Rows from block 7 of the encoder, named by matrix and row number. Rows with one number belong to one neuron. Each number is 128 + 24 x the weight over its row's rms, rounded and kept within 0 to 255. All counts start at 0. Numbers have three digits each. After the name is the row's rms in percent of the matrix's.
# fc1: MLP up (encoder.blocks.7.mlp.fc1.weight, 384x192), inputs 128-191
# fc2: MLP down (encoder.blocks.7.mlp.fc2.weight, 192x384, transposed), outputs 128-191
fc1.154 098:161119147087113121130123173124132123135117097084129147121116092110119113118151145122169180106108084121100134163124094138117136126109134123090119142101114112122116069103154139141142174111129118
fc2.154 096:119163080126116100152115168172148103157140151090147100133148142163173168141095137157123155140133108142099126124116117115122123133100143087074114125114150100090150097090108115115113159074149129
fc1.155 040:121151119122125180136067122106116156098142108123113118141122188139164148108108124108145136118112133120074146110139105126144104125156102148128091104153167155135139119163148135136102122165130122
fc2.155 082:113157109136100126108144129153105146064159112122147112097107084151119091103117154136160177100135144121111110147151143128122075147153179119136132099138146124125161064120137101143103134142151132
fc1.156 122:140176141161189157123152110128155109123154182093153144160070124120145143112135186138182124125114147150137159159197083156102132169091122095114123138131148121170119118114141100114109142117065135
fc2.156 124:129130084166137111148115124114147124126146113148144111144158134146107125157145132155029157149150121107121115089051037082097139083125146100118095128137101125134159138108119105086134126125119129
fc1.157 175:159153107123138111080115082110156072145151146044134133121110138150130140156093154127197156124120121139121120101120113145138127177138143155133132147110148091104098140166103116123149110101100134
fc2.157 138:122121167135105129154139137119101123091168120066092136115145132146130130146136149112142139144135127142155129116106086118066096152161097156126115137130113118117170135121109126080101127151132128
fc1.158 041:163103131130140146143080099135150124131114141150145113086085143166139115073162102163113174116091159133133135167083134161153147137141135134088097150130152131114117140149128149115123141088101147
fc2.158 081:170111165119127117088108115139143148145167126157117126140149122136107110145144125111181134147127092094108145112114129157107137122121130118081139152135097111127107170124118120167102111160100128
fc1.159 035:108161178122114128150158109163131143091161114112082128123137134176167138107167120140129110114090131131122132122090131153154077124123127132116114105154127141136126156106165148103113142138126165
fc2.159 076:098113121119110090138177112148138129177148154150144116064097145104113108152130119125156109143112138177138169105121151153111189133158131103143148132118137137134126071097102121100156116141145168
fc1.160 047:138117108118131096165155082142109120101125106148100134110093119146128116112121156143119135174101153156136146118108165122145160095134120089140108130150131141142114148130183108106141088139144105
fc2.160 088:124102118159110157141154091136078163103124144151133143139160111110118129122102144152140151114143100158146097154117103146168095128152138137100124094122145129084120105120108099187119112138153126
fc1.161 130:117089108139104142198153137117124143142117139126151151134071132102148155117111100120117154092125157171158100107138117159139123160151084145148110143130139131149131150131153134134146104115076099
fc2.161 133:155130119140152133161150169145121109177100101156150126135176113164130115108135088122185155162094116103151144140127151074142095112134156112110160127088105137117113123129104109157115129124130143
fc1.162 097:164125132115133135137158193109121067092109150122110148119165079133127160186156166147136126147103108120153136175118094147101111170116136144085111102123138135108121123091131094132075145198130131
fc2.162 096:099155137115110144116122123142149128129131125116155096139167155136141111137222151160171152140113083117135126098183138103112119112111083151108128088114131128086156130137137170151090128109162138
fc1.163 032:114091121126123121120139146151147124094126111127127138138134128148147108122154123102124159128132118171123123146168122126114107135158116146086115126089099118140187094085163104130129136138130111
fc2.163 083:140148131137122137101143124136147109177128173145125153101075150131132094141169110130162165146141078128126091119147129150148182130166119132108144104104104114128148131175103097098150100142127150
fc1.164 042:127128104112119128137113104159172111145133111134095075115138104127162105102091149135124122152131128133163147158110096102111104129151127143163125170147133143098113115103165083153132125160149132
fc2.164 075:140102143106136142147141138114070171123169141116109105160119146135124134117106102099147130141100098103107147124167134100108041147127113084141143118141099122132108097100156109134113139168105153
fc1.165 116:137164145111124098101097121147098143114148129067125131141122146118109133153145151101119160112148148128070161130111085160126114101148105132170115112127124109107105113115124128153093151153121132
fc2.165 109:147110119117121119105131169145141123130126173128115152116109107147135136123142137124138115140133129141139126127121072103136094149093126104208140107105095136114154106140156133213102159099148190
fc1.166 080:161135134176128124133173110107117135117127151131126161106180144165125150120166118143135122136130126133114128149143087134110151102141172128119123139114100112126130104117138128093128122116125078
fc2.166 067:115098165149099134111173156114144113159140144164164124137148124185124166083132143146169146075123125116116127125148115149109165135126142137140115138116119113145127159112150081170105121202120084
fc1.167 053:135147141109132131087133114132113130148096161108109099126111117146135148116179125181107177133110139124092133140149163161124093146155132107100128144105194134118114162139126148136147122079129135
fc2.167 077:117119112118092147144115137096135153143129148135161150136136124170126066121107105170135161140087148180147145160135172157154120106140122107167100139142166133116077202101170166148094130156140142
fc1.168 096:085131131095178131140106131135131113150180198111151139126177124102098136144160134143131156093105173117133117116151127120161138093119154113131137104093165112143117142120143114109123133125107136
fc2.168 085:123110149136150098075108127132108144166159103107112110133085135116123116101143114100102165116123102125115113122150111119126163118088076116122103142104120130126079135104139131142123101125127110
fc1.169 044:120130162105100148117108126121104089141102118104151148140167098139150115094192163135137157129117126130139093089118147084120118119123111118135120073102177093107116103093165102115130113141125146
fc2.169 072:090035161109148149110092161113133113115143171102143117121149140134109128110151131140126142119109114129133113148119150111121155149133129109110127151142129092066115107112130147161192147146141123
fc1.170 120:124153150072127149180127095147123124100147143141121152156164104109106158156156119118177156188135126113088109138162060117074150120119154148132150115161122141115184145137144100116108156148082128
fc2.170 112:109126175127105123172134153144115089074129145160139122120132144119125146158146113130160126147131168099173133142075088134122126117108109110142066121112159147074121139137088107131126129123124124
fc1.171 041:131139137156106144134149125109139127139136103129087133157117141136193131124137123159116137089109110114121133132155091130121091144131122097134129103121165176122113171143172123140123101125111139
fc2.171 076:090146132112114139097122108089122115114111063080103110157101106128139093127124128092160141121117103139144149169164135144167086118144126167149111110115117155137145157119134156108121126142101138
fc1.172 094:141124094115167127110102123065138112136132160106122140162124095090163120143147139112092118163150147131147157143139178117138123152139115158076123143102113172155149132143143103100123110087133161
fc2.172 096:102095100119149107089134104162127118111138111109111203125127143098122117117160120061150123161105124109114107120125151118124112108099162113059159128135159123147152123131128132190139128167121145
fc1.173 088:125131107111124158104130124149148141063114111172103120135125141097132157141143123143180176126130155141111129119196129129136104147159131134077102089126139132125085134096149130113129103093114122
fc2.173 081:142130140124115122169120122157142129127121119138119145133161077118143187135123125095148119154166137111137137115120118125112153140138154116128141113108141138098136092113171171131145134138133119
fc1.174 114:139111104172148084075117117100130124112126130108093141116157162108104132147140137126128136132162096151100128145096111081073119101150124121138126140136093155105141151102139082114170055133131142
fc2.174 105:117142161122123123129169149150123091129125120155118141117127109140124090142163119082126109138128148153147143131135079106115114119099139136150114119145163123166085087152120136136097108171105123
fc1.175 139:114126136109158116178128172135146088122104122167155168169185117106134094129154112141118144115115154109151145128110164070165125112114127155109150124100113134108118173140139117125165102139094112
fc2.175 129:116123070128119105114146173152130087122136173160137146114115102119146112134126144110174159110117117126137135119106213145143107127138108149092080133123133117149187150104111116150144094123084072
fc1.176 184:155157129130095116169119179148130166180165122155133151122132118127138113187139122135133113114123092044112146106158143143160126121141125120134145148164104139132104070111168098124098137134113115
fc2.176 104:100149108141101104141107137114113102143136148132101126143122093133096171120072121141073099173155135122091126122079186126210138108145143125096185127107120126124087121125054091131146143113156104
fc1.177 032:082140133138124137111098179141100108093142165140092115107119095119155158124138138131110154127157108129162137119081130141145118128140114134139159120125128155140124129106118146137160146120155128
fc2.177 079:148116068134154136101134103132162165103123114155128129129150129104125116147124092113119151098115103087141145143139083157124064153136112116139111158120111113142155113110156045168102142114130142
fc1.178 029:142108138114099147111115106142150114120139130123134122144064115175156098129148156152108149109153111099126136102152131149107108112129123106148108124143116144154163123116183118140153167094124116
fc2.178 079:107133141121084170104096138152124147167134146138127099137094100125123088123133126135145136125101127154144174141139123143178065130103120132114137144154148141081142131121108084130089150121183143
fc1.179 043:153089123117146178153093084139102112103125143139146111101096106125158126122134159133145158135124108111082151147153124154163145126112179100109136089172131122081161124096148180102116134122172098
fc2.179 075:172177178130091113156114140116141138099147166148169089142112130129107128088151133116124123167126100169121175123124116127112126138124126155165142109123132091101096158112106158111129108134096125
fc1.180 037:126098136104097135100147144149108158136095112119087136141123145155146069130113136150101115107131109098157137166155105103119107133140139110111091085130162133129115158153173118120149097151153100
fc2.180 080:134152162128140141175109142131143140125091136119175159083133190125157107137105166105132130147137129142163160152094147145141145126143157128134152117124160152103113125123113095113113162098133136
fc1.181 034:128108103104139142096115148109132125176088097094082130105111171145161141130114114116164132120114131145144127109151112121142110120124114132090139134141105130118121081150129114128127096099076142
fc2.181 090:119121107114084107144162148143143126120118132121139111100152104076141114129105162104154144084093126160144142119127158097130056139140160117084141149111103128127125171112156130142112101097151147
fc1.182 034:144127118130143104117089100103100087117110119155135107100099146149129112163143120133126163146132118156103139138169165130135112125168123138088117109097185130115125082143126095149149120166119117
fc2.182 081:052057081109146103127140109150131139188129142107136111100127162144125116129137141103158152149138113118133124160151137113179125112128168144147119144120086139153170160152126131151092155124136088
fc1.183 080:150156129143131132154104192128130159113127147090149159115158128112155102150168162135142155119126130143104142126118123143155083105151130101138144151115173113116123148113181140083138136146133093
fc2.183 078:133121132134128130115100130079117128098156112103126132105172150124070131146134112194133121152128167138123148140135079125122132160134123132095133129147132144153130088095107147138149125154145152
fc1.184 044:122129153149096134141136140093156110134094150143101103140119120114101085096109092148097154101094096165128109136094144123137095109103091162151116152118119096089109115133126151147108156125150112
fc2.184 091:068158073141115104126112195179136140114116161099158135148120110098121196131132144123131110139141130149127148122153128122102109113160147142131117186092125119157127083115111161099163136130131146
fc1.185 115:136077132134137120183121132125135148158140150166154158101105053114141111111114140139134100101117099148100137141128092110153134145098108118053113101105164154143101105122116157095114120083112126
fc2.185 123:122152070109122159148096090115127118134120151144136108110118168144120150143110149138118115121125123139148146138071096122143164121118139125059126163138107093081148143117137110071134152125127106
fc1.186 110:107102118103170119150117122118121077117148092146122144103098132073127108095158150104154117124114136116109116117062183121139136142137067134174119094086135109114111136128129121135136076144131113
fc2.186 106:120124128100148117062113143142149114137125092091132141114113104129119104141121144119140111118105130106131113150206225100147155117139133168165124125152124101173129090165144121082116091120132128
fc1.187 123:150123145107095129109111131131158147091124184136129155137146066124124135147134147130137144191137147140039119155111092141137103177134124130102125137120113135148095132111081105130124143138137116
fc2.187 114:127127099136073132139085114123178144131097156106121124106109115127106132142168133151065111096101153129173169134094116126122152075127131081049159133142147115125123136111143114131133122103150092
fc1.188 047:120138159156138115116156082114105140109101137125125117095092178114141101143143169147139145166133110110151163128140115134132115090101102148122104102107153141091137108116160138100115167119109103
fc2.188 081:097086116132138138121100137106118126115157120133088159111108160130134163136099116114115165125086135135129132127194130139103179135146140090112139066097145140133116154161132138129092165113136152
fc1.189 162:160153127140138120111149173170141195099131142128119121128174057131122137134148120127054114109122166128156155173129119140124141141135139140059136114130086090145156160134130123145119121148167131
fc2.189 107:110133117123097137107108131114137151105137125091102115138133188100118127137134125094081095145118116074121108133144098101106125118099125137057127095127110128148156160141107146151102103125126110
fc1.190 097:102169162124116161120157161137128148114128140102124144180154106139128144152087147146101141157140141101143118132166085128149121132127107134116114110133091130115067211115137145146133143131136123
fc2.190 103:132128150131092125183139161147128131098109129143139106150174128095146151120112125151174158146143113115110135148061064115101111112105147110104133133083075119129136164128136119175088129154135102
fc1.191 038:142121167180114135123116148171157166098128174152110108122120148159125122096092160132129130097082133144138141142115137176119136084097106123120124109114123139128123166144170177118130125135145125
fc2.191 085:116102099133102127133123145154093126145123077133110085165138093132118157099119138121102104123147154103180129166138140130131170127107124159090108178110154086141131130105146082107120127114108143
fc1.192 119:135112117143152112119149102143115114137119133181152125120095142121132157104153118111165071174137099127122083114081170117096112131143122149146130126137152130144088121117155122110138098166177125
fc2.192 116:103146161108137140126158103118136120113121143158140111115124127097150093153143117148137044151133112108128116139183157127135095132149133169152112123113142126126170150123123120058144128078129147
fc1.193 141:171151104120104136155126153156120142103156110130088119134135193114141127153109124142103204115113155105121142153112123155137130144136103131228104131144117090117165115163129086113142136163124126
fc2.193 123:149128160145108116115154101153123140124142171138161132142145082116116120162147115157093169112126132125130181122121065142145151078121107139212122137135136123146108131141130107129128148118147152
fc1.194 105:130145122147104109157125131113155119154118122118127132140102115112145145159138149148132170125119108185144114109140184109114149190132151153135105144139126140098161097129112145148137095112114126
fc2.194 104:149108148118094118130159121130110148156100095139155093115149163158113122146129124150093158161135136095155124138061171125124113111131133134133122118119129177132140105154145080153125139099148120
fc1.195 118:153152145105103170126124095115120198118156137193122147113116112147124136145127163119187140120155153114092146080129105167171136124132111151112115147202154118141114117074095141122086135121124148
fc2.195 107:095128105108078142134105098145156148110117164140089143131060088136129169145152134147123194116121095127158118194153092124178122136154172106126144133130125087131138115141117145073098108114118161
fc1.196 114:163130124132127126141144061113136141131150139135123166128173149116153121138130167137177140129119123115104126123116145097108135138110148137081135077141169140167179107160113139119096134137178140
fc2.196 108:111108116126115134152075077119095116156123119121129141151130078132091129125157152136078186078096141141117119122112140117125093074114136085049119143128182121152105139136130122105146131126107111
fc1.197 118:130129126122143146151122102134097086138149158182123158163048097091189142102127151101155094119135136142127128132101178133106144144107079132120099094145163143148136177105145128125136151097123132
fc2.197 111:096095124083126137120132074093141131126126129152109141099129117111147118125120145051085114125133161113121104131152228120114146118112104134113133132125139119097151176156141112133130135120134164
fc1.198 134:145143106160088130166133123167143149123140080132100088181137143122120127140111125166119096140142055067113105099110163133113110142130157147120116144201147132155176112173127173139151140132117160
fc2.198 100:091164113138106137177123092131135150135144132098094121166124102116140146151113118140161069087138140121106103127129146132194129102114145142103139130102140120156155126116080134122121172126084128
fc1.199 040:136102116131148123123173150090152131093100141141145158108149146162149123137164160153114114159103089108147137117090102116182104110100105135137159127110145146097121105106153149136155157115107113
fc2.199 081:094137126144118110096173139140125137131123145126130146157132122127107139135103173138118110090118132135108169128124131111116141125158118127100128106143125180117101097103166169166152121094117162
fc1.200 153:159172153116131096120124063135142150143133124185137131138159119148153177119144133124220154118091170134105100161125109124157172163113110147127110147180130101143122100072103166142080130109135093
fc2.200 099:176133116106091131162127091123107132150166124098112181121131113076145168136154104162149149202131130112132108193116166133158141153124146106150126122105112115109124101118111107133125094164117101
fc1.201 036:153107131118138148119152113109123144109138132144153149162133113142100134115079144138136148109088163106156137127144112126113113155160111143124143162086097114130125166128138114138094148125114131
fc2.201 076:114129145115135111116090150095092085143168131152105078128121086128123105115171124126135118064151113164110170102100213113135172134162130134152106134073131136128142137167139159153159100117157141
fc1.202 041:184153125115104176124142097144111124157082160135109144142156144144138170124133160155129162150147126124140152097068098105155120136146100153110100118145110097112129108161106118156143141123121153
fc2.202 082:120110145169141142141149141111124121114176101143139170111134094104114146112118127129159119137134139163164133114122158115116146109143142108157159143104134139051122095148127168149089139104121154
fc1.203 107:150137131160140101113126165135087086148119125096157083092128132123116144105117118132112131143116064125112115151197135117169101134143112138126098119095146110127085133098134137136131140125150110
fc2.203 112:097131115124125098138159180084132105128157131108149134119115116108136117157100143125189098159135178145123134134108189117117142112113134139133145108144102139132137134124150088151112093127123057
fc1.204 124:141151119127110146094131165139112111115080148122111113137121182103147145141135100123163151123133087082096115110129135152094128120143128156174116110115132136136129142159125151128140120153130134
fc2.204 125:094102159108134125151110208124153123092125130106083140137123096132123079102134138164124147143114116098146153138098116140137127104127119169219108160103139128120118153141138145149162147106056123
fc1.205 145:089118111114150107142134152129129174119160117155176152151116080135150104146161126100114109132120129108086142153126115153114105114131115109145125122103137126095117116109123181119084114108142130
fc2.205 113:182089121156049115085136124128121116128135150161162140133149205100126100136110177116101109113159114124134160117112124153138105155119111142135113149121128148157162159138154116172153113095121188
fc1.206 129:136178176131137146128136099121109117102119101158121124110119160139107149144126108104114127145089097134120184113139092102130151127113137109189136172132110141106110129135107118108152126118121090
fc2.206 082:122088146148086162141125137160110186101127153143146127143125131130140130123158137150079119151137094170112100132103122127087155128175112143118119135162121115114115106105129119141100122153093124
fc1.207 112:153153156077129120124141110147109124128112136151130116169100158136135116114130132165162141099118123110139137147173067096145094153128125166110093079118124133095134149184133128140141127106162153
fc2.207 085:143121109138151075135107149115098121101110121085129096129124141137152154113163117103133145129096123152110126120097113136136110143148151122105116112096095151156138135149103093155151148144186115
fc1.208 030:128144117121121158083108113088101128097102138104124155158132107139151190086117134102146163104165156135158143100087133088132102136127109148099138129137132116145127126083174107092124137079095161
fc2.208 079:141162113118175124147071092108118109147150126107121093112133116156143087092150121149104127127150117121140130119127134119143069081122139144111146125130159096122126105142118153110148085098145102
fc1.209 176:129100106100148109129113181155114147138117092123140120124177102155129125083136099128103157139120162149143118142094139115134131139114143123105094136169110111084072148175190125138170118127118109
fc2.209 155:140105161106114120147115102148119113139142089101118116141131111137112108160154105124145121111141139141125129142106094138135094160104138151071121154156138152210137139099130148065123140202093082
fc1.210 112:140153166177128126101126122130141135093111144140108109135073127125112099120132155120153165103147160142138140137096102146127117141114058149175118151147136096166134179110125125124080086127173120
fc2.210 110:148133111143125110138153102140121105141139117152162136152169106120119130122130139142077162105121135114141158150222099157139142119156167135145137144106104121109146160139123097093139094116139172
fc1.211 032:136156181134169135140080133084150116155095130089124132125155154183156113105131137156138135129149123166116124116123105133140112159096161174131138106099106116101143113144164147092113175165087133
fc2.211 076:136153137134138156144110138124119114130138099147125122139087114146162138090140122141093153075133094130156153134135138139124131145139149135068114172156145160165132098118114107105150147116133113
fc1.212 036:139118102156122134119159117099123132153125169111103153108117157144133134142105142172124157183108129060145104122141119132139123128153162126100162122132117134101117170112133100129123084091137118
fc2.212 074:142144112126179117147111146119179109158132144114128100084149122121125138171165136159101120130104092115162111143128125155094171136127108143122109115153145121145157113115111120100092179141132108
fc1.213 106:111140113139164138111117144107167107142144132166134110128119164116161156158116149151082099096117113120093133102131173166117120155122157166168106101105103140092105104126132146111129123096134132
fc2.213 109:085115166117139154108139076097155118142128111152148127123111114130143101144134158153196132111102137108167090141137210123123126113120103127182127129166121167128134142107115117138113104156097107
fc1.214 041:123141101161102140119147149137101110138143116148127115124118149154154163130132145117106142108105063097136120130159101131138126153125188167100106127143136127146117160106138121112142141140115153
fc2.214 087:125130139155118116128099107045120135140134127090132111140118114149150125112140109116158164102121153094104086142151151104116103129133145125133111123145123097115161169106116083181100154121158122
fc1.215 096:150149107117096120155114112109101157144119075149096120143152135139125107113124096113106146131118179122133142173113105125093122146145112096149140149176157105094106144120094142123149116148148119
fc2.215 093:097116157128087155072169144166134133143086108165133145125152135143145133132128095129123132125098098144159132098125136144138146146107115125155110116124114098085142151122133147186121112151093130
fc1.216 066:148132130123178100080133134091133122088119136127095100149113173134155127161140098161070103113152137126113136127180098119156097133128130140120114113137110122117089127135150131120141111125122140
fc2.216 079:147159148137132117128136106143131160086107141133111116111086145140123079175184153164133128112107149152119132147123111107138094141124152112142162143174140134130168095172151147104078098170121129
fc1.217 112:110163152140145133140143120154129123131168133100132150118030132098105122081107131087203112134110144169090145132126105141179126133127154124133113105103164119117083144119120104157106111126078109
fc2.217 113:090120112144158139141163105111094119108116102148133142103106120089110127131092128143013155170112146126138123140105088145136152123138132101139148168136129129109200136152118124106091098115113161
fc1.218 038:126125133111190128076136140100094115135125072124123108114096144148142080116178130144112114115130143126146137145135126109142161160106121109108098122110100129108142140110147101145117112124134136
fc2.218 090:107124120125131143114136147170159136146152153115174121148141135117126141090145131122128149168128146122131121112140184129140155120124120142160125139131166087145162112132113176146158107113142152
fc1.219 108:085140115116141113146131133110139103111134142107127118128145041105140124066093138139088103138107164109162115118093135087093104093126107113064124114109113086148144151099129083108095117119094104
fc2.219 118:104137158117118105123163137100136150088138145149092145099115163110130108123123147125206123131126113101134147151168110154109126121111128152051130120135132095099167179110102127120119090143135080
fc1.220 100:125169125127133127147139115128124180109143111131126104111076163121098143104158111146116130105130175099127155159115105112095143145115135102112139109145163044114121147132146119076104125120127127
fc2.220 084:106118145154144142142133101089144143135133155140157132160151164124118134090119138109132093148140101142102153120138092066105128122126138075136153110138115136083136144151098121083140113120133150
fc1.221 095:108167101117133117119118113141118171130114134162143098106100118114134137082130121112092220121103127132123141110143198118101136122096066141143115135132124126117139138151089085108139155132107127
fc2.221 098:138089158147136102136117088129115118136122146188117130129138158099153124130093085159154147145111164126122158092113137114133137112154150161131134178116140108106129130148146116168157132071150105
fc1.222 067:133116135139117091156109095125137118112117103126092102106138136161147133171128124130126133138110126105108135112130115118154121089108121081109128114077098089138132117154170125117141124136135153
fc2.222 087:104137107152160093115118112158115101092108124137110162159124133152166134156116129133115145085166115160111124098095155105157125102123185140103114142192092104145130121176126152152116144101123121
fc1.223 125:155120122108112162097138103144113142139151122065132099125152175110136138117172104124093144130133141169090133145107138131133122155102148137139147117105123163085096084105140152138128088152174117
fc2.223 113:113123149116126134153131166141095127142122113108133154147114086135128125098205125156200145134128131116131112135143110107138103130146148116186114118115139123138126120163113136158116128066125151
fc1.224 047:133139146087130143115153157093146139116110114088103131127120098108104092100109134115104129113185095156108169125111141115140145115133133150133146127130130140149152128148099101137103091145115098
fc2.224 076:133135157065076138105123140126119109139141112144174126142100164137142163115103115149124188168114127108112140110151150121128154163159189125129102145174067142096099121080143107126076137122121149
fc1.225 124:130126126135170111164139140110140130094133129188108141132128155094135141150110156136153192115133186127106143098118188129124120170106137151118132145125172118122139136141123107093120120170063121
fc2.225 135:105082185141130111140140092135124133118117122152107150126147111115119084149167127140110209111113111098141145126134182154139138107143125123074145165119149123141117130131124106123119088114116149
fc1.226 132:132127139141148124119125156124108090127116107170101134148176138116092100112152134119115133112148119094158137094167130149162137156103117149101115067133154119100119158110120153134115155109164114
fc2.226 092:119102132112101149139129165145109105125118109110111104107182119128131167151126132180177169147136106101148123137113113111127085130093118110091097120142108143106123153113118094124117170106084082
fc1.227 124:101163097127118114151130131123146148113150107104104112112105172095132132154130142128128091121133092139100157125147121150135108130100110115154135137115137163127130098134123123105123130086094123
fc2.227 110:124126155133102128141134111141128136153122119103151178121131069154121159141124142113149098105127167165105114083081117148129125103122141115177130153168151148129075097097129116132104154132153106
fc1.228 039:114117150109132154096108105136134147129103099142133088146131135161138113116122112146098188152109135159116161145135122130166112154098140131109132149155151187109132144109114120117117133090098150
fc2.228 083:152174110119132156139097151090116138113146108147142113104138143144109141125172140154157156119143121117122168163141116119116129118127104167127085136144154118129127115092160096098099145081172150
fc1.229 070:130089131081097160118097121130143123099104116147084125138155059131143131116085142140100128086093140106098125138116149162110105152142107124136161149102141169139137148120139142116133123087121136
fc2.229 080:190128080146146162133163116135109123103112128153145119124112143168126132095135131110114112124118131089111155102137133086096089089138137109115140131150143128169144150113161081162131106139127138
fc1.230 060:136135159097141097140097144123124131121117126142103093113126117106137143159124168100137081147137125124160104147082143135178110136148124131107109118105181085098125140150172132127109094176121156
fc2.230 073:159102077114156115153155127081118110096095087101137137127142148132130153147154126159142152156082145137133170156173140093155160133116136162136111133092142166123111089103175103129127120133161120
fc1.231 030:130125151110111152176141076125127151138143158085091133156115169110120119153088142172104179165096139130099099094146160161119121136094155123096076111122128151136127138122170135124106125119153126
fc2.231 086:100140130129127136109133133100080151142179135149130123159128138107088148120138120164122122173088131104112104081140158107142157141114110134134107122134100112118120136141135145110178099130118127
fc1.232 109:130175119101128119078098105150100153159147146095117158101166149103123108143144119124066201123142128163065134148113132142137130093127078093125107111160110155106159107119106122134108183117135156
fc2.232 121:161090090146122096143083156108109140140140128132159148142129114120121119116157093078194160103164159124138136107125133109132127136121133085151160126125128116119070107153130140191136143139155163
fc1.233 097:126155140105161147091134145149132109107134151122123110133139106085121122110132110144089148101133144132162173132147053164148096147122120107110140153110118145129175071139135115171152126145112112
fc2.233 111:107107093111146128112106151103129132135139153091094144144134162143113136109155126111201159131105132102098086108123050121125117136118165115153127138125126126099152122087126135184179134128130080
fc1.234 113:103128136169132110089135090127115113132083141123124116125151136121119118115118109132106116138127171151139120166104103113185117129105123089130141096159121134100188166093110176102122086135133114
fc2.234 114:124161072131132135149101076120129131111118139151176123134120125149112161148169138134146075130113110120108114138198115139142142104131118102127112152132139161122122139139141139179127061158138161
fc1.235 116:141141121109156124084108158103118159159110158101122100159143125121134125139149136143091071151138139111086140143132103095119137107120127115067128160152090087137124118098116115108146149133095138
fc2.235 105:142156124151138117151083164131136152124119108150110156144119118099117164116176113169188067102140152117124163157131061121163142112099126153067119123120116123169131111087118145151155136107144111
fc1.236 041:143158172109133153074129132137133187142104104119119115154114099159146128137142104199121125110113088123148191127123156142115108099062125137119115092121145119088123123095136167106094137090106109
fc2.236 091:140077098164139130154165101177117121158146130135165120148110111104164093102106141151130136142140117115059177138160149133166084124150104125175098149139156151150088129079151152176164108133130161
fc1.237 094:112154110123121138090107143102101122123123183158102123134099173111108128173142127095119110128141134133090136149158119115186146131122085131139100159138164115142105139133109135098133098125082114
fc2.237 092:160146072123168100121169141127127129118122104132139102146143137132119099137121124112121131144143123100144094132120110144156125125148124121143154124163141153114100100105148110175150114098147145
fc1.238 046:120165124121129130171126128093135122148117129112127116146149157143121153145163148119121108115098153113160179118127163131130097073158128122108105075116119104139127131128113133086124153134109119
fc2.238 080:099106202129088134139133149159098115080097137114120194183116139139130107147194136107167135140122158189126126125175166138135093121140146139141142132134100111121138125118120118122117117136096122
fc1.239 108:142100143125118122078106141102090129101164160107133151127153092127159135151108169137148117154142155065131083149128065146111122134144123117120096156150112129139132115071141148124100107058111112
fc2.239 112:117132104141145152112117143142144113123119116140125111124147129124185125129144134118100116112108111110120118176137082151086134104149094130089130160133108122077130167152093087131132128174119119
fc1.240 117:095133121191115108114156151136140112151127094166100123152112107155140128137113137105087154135117129110119140169162109063131157118142126104092103138114148149130201121128140136171124111081151172
fc2.240 112:135128129154094155140131104155150099116113152119153145129173133119150149136047109117170193128129141131107128121088096148110091163126115095074134136105147147088100104113111126146119123125109143
fc1.241 125:104123129108136091163103130124145092149140097142101200113143146099128104133141119137134138126127064134074138117141162119177114109120132112167165147131088134116106098150125097136152134111124141
fc2.241 111:162153118173118087208116189145138093160132116172143130107091104134124124127129137166185170109125178148174141123126146125173120099145106112126096091119137138158116138136162118098122127149121145
fc1.242 116:144124101145128118180160181134164134159136115125142113134091085123144130152112116092137078129106097107152134143106169142126106103147129162126088130135107121142096119113141175123104126123125153
fc2.242 122:137110091126135128123158125129120132140083134138096158118139143115159132133136134193178126091122125107131113114079136154117167121128109092158162129123124151156172138114150104148156126111149131
fc1.243 105:104105132148141104140153153107097134087113156161133150120127156108122136114136145119166119111120157165096115136107155121169105130175141112153146140121131132091114169115159094135115071186125156
fc2.243 102:155154143126133112135127110120073107119126138180126086125159159137134101124160099143121106119147142090140125108117126120111135134085084132149092123123115165139086150118094148152104116101132128
fc1.244 030:103111120131156166186124123125108114115141192139110101152129081169126162172138115148113166150112112120128138128127160134131124103122156113135128101106104130168121187150106138090097108154128054
fc2.244 079:147085166120152130117098112118147127126126145122093129180146192122090110124149123102125101169126130135115129119102099114107137117138117149134101137142159102103115131099140104123164134088125108
fc1.245 149:158091136076145147144107114137099145121102122115147142136139117128120105168142117102105150082110149138108129117105137158122117155118102136144121148125087111171130089130109125094104118143100135
fc2.245 127:145101155113121121076112112117118135132101100121132126116131155135127122165161085143125147092121066100133124122179140152098099132125128180157137139129155152130112133146100141180128131109127086
fc1.246 156:126137094111111115125156183138134131135097165117118154116116145140127138079108090098091123119119132131145149138121104176132114111098170150158097113131092117109129139135100122084107129166118141
fc2.246 153:154142136125130122137088156112153197132127102109129136127129105107091101111089099160089095138132137135110141112159122187142138175103095105193117147147105137111145151121164116059110118128150140
fc1.247 147:118161094042128155143137140170120145159190104087123141126163116136101112143113143115128147135111174089117158120110162131166136119118131129158157137158091127105136091114168147146098140165130121
fc2.247 107:146146134175090109157095121111138141116114154106098173137146115137095152133108130100140127133145108119144128121145162114103104144132102093078150146135136117121116102171112089140117131091152077
fc1.248 041:158146174127147109148136183115164110123146171132079126113085090120167181096142142103108158117115140117147168118147123142149117135144135136133152084115100127114126113133153135108130102131125108
fc2.248 084:124099135147133130090090186137138146109116130159146126170081128127123166181154147138134153131157129108139112116105118127112164119161129133130116111173092131135098102067125099119167132127127154
fc1.249 033:166147170153132124106154130145169146113128125139086142129115155163152133127128149146147131168067113150133132118108105081104081135120138122109096160137154145080114154135118137142144127087152074
fc2.249 082:154106166148149119119143139120111155142137111143119136082101140126114134106096138113170111152132131141113102123120142145116097099156118125129155165128094131098106084151111113169102106145161121
fc1.250 059:099094157142097115095128105129117131117113107111089117102150160161078112094153115143126135114118165099133135126130121132095098117144147137113136149135129071141131076114196100145173141163132111
fc2.250 083:130133110180159173126102118172123120105103099118144130162141147103108161105133152128121143104097122140084120157139144171101098153147125122127117119133143117162131085159142136103131146112104130
fc1.251 112:121087117131119145133156165126157138124164143091128131146106137107099121150113126111180063140134134172118161129170140145116114149097173136135130166110162107131087134106113126124146110139086125
fc2.251 113:134093118123134093119144146114129119174136132156138118096108147134127144112151144109090068129129149077142105125100124133128143130137071120109125123101101128165145160127084084080133111085104126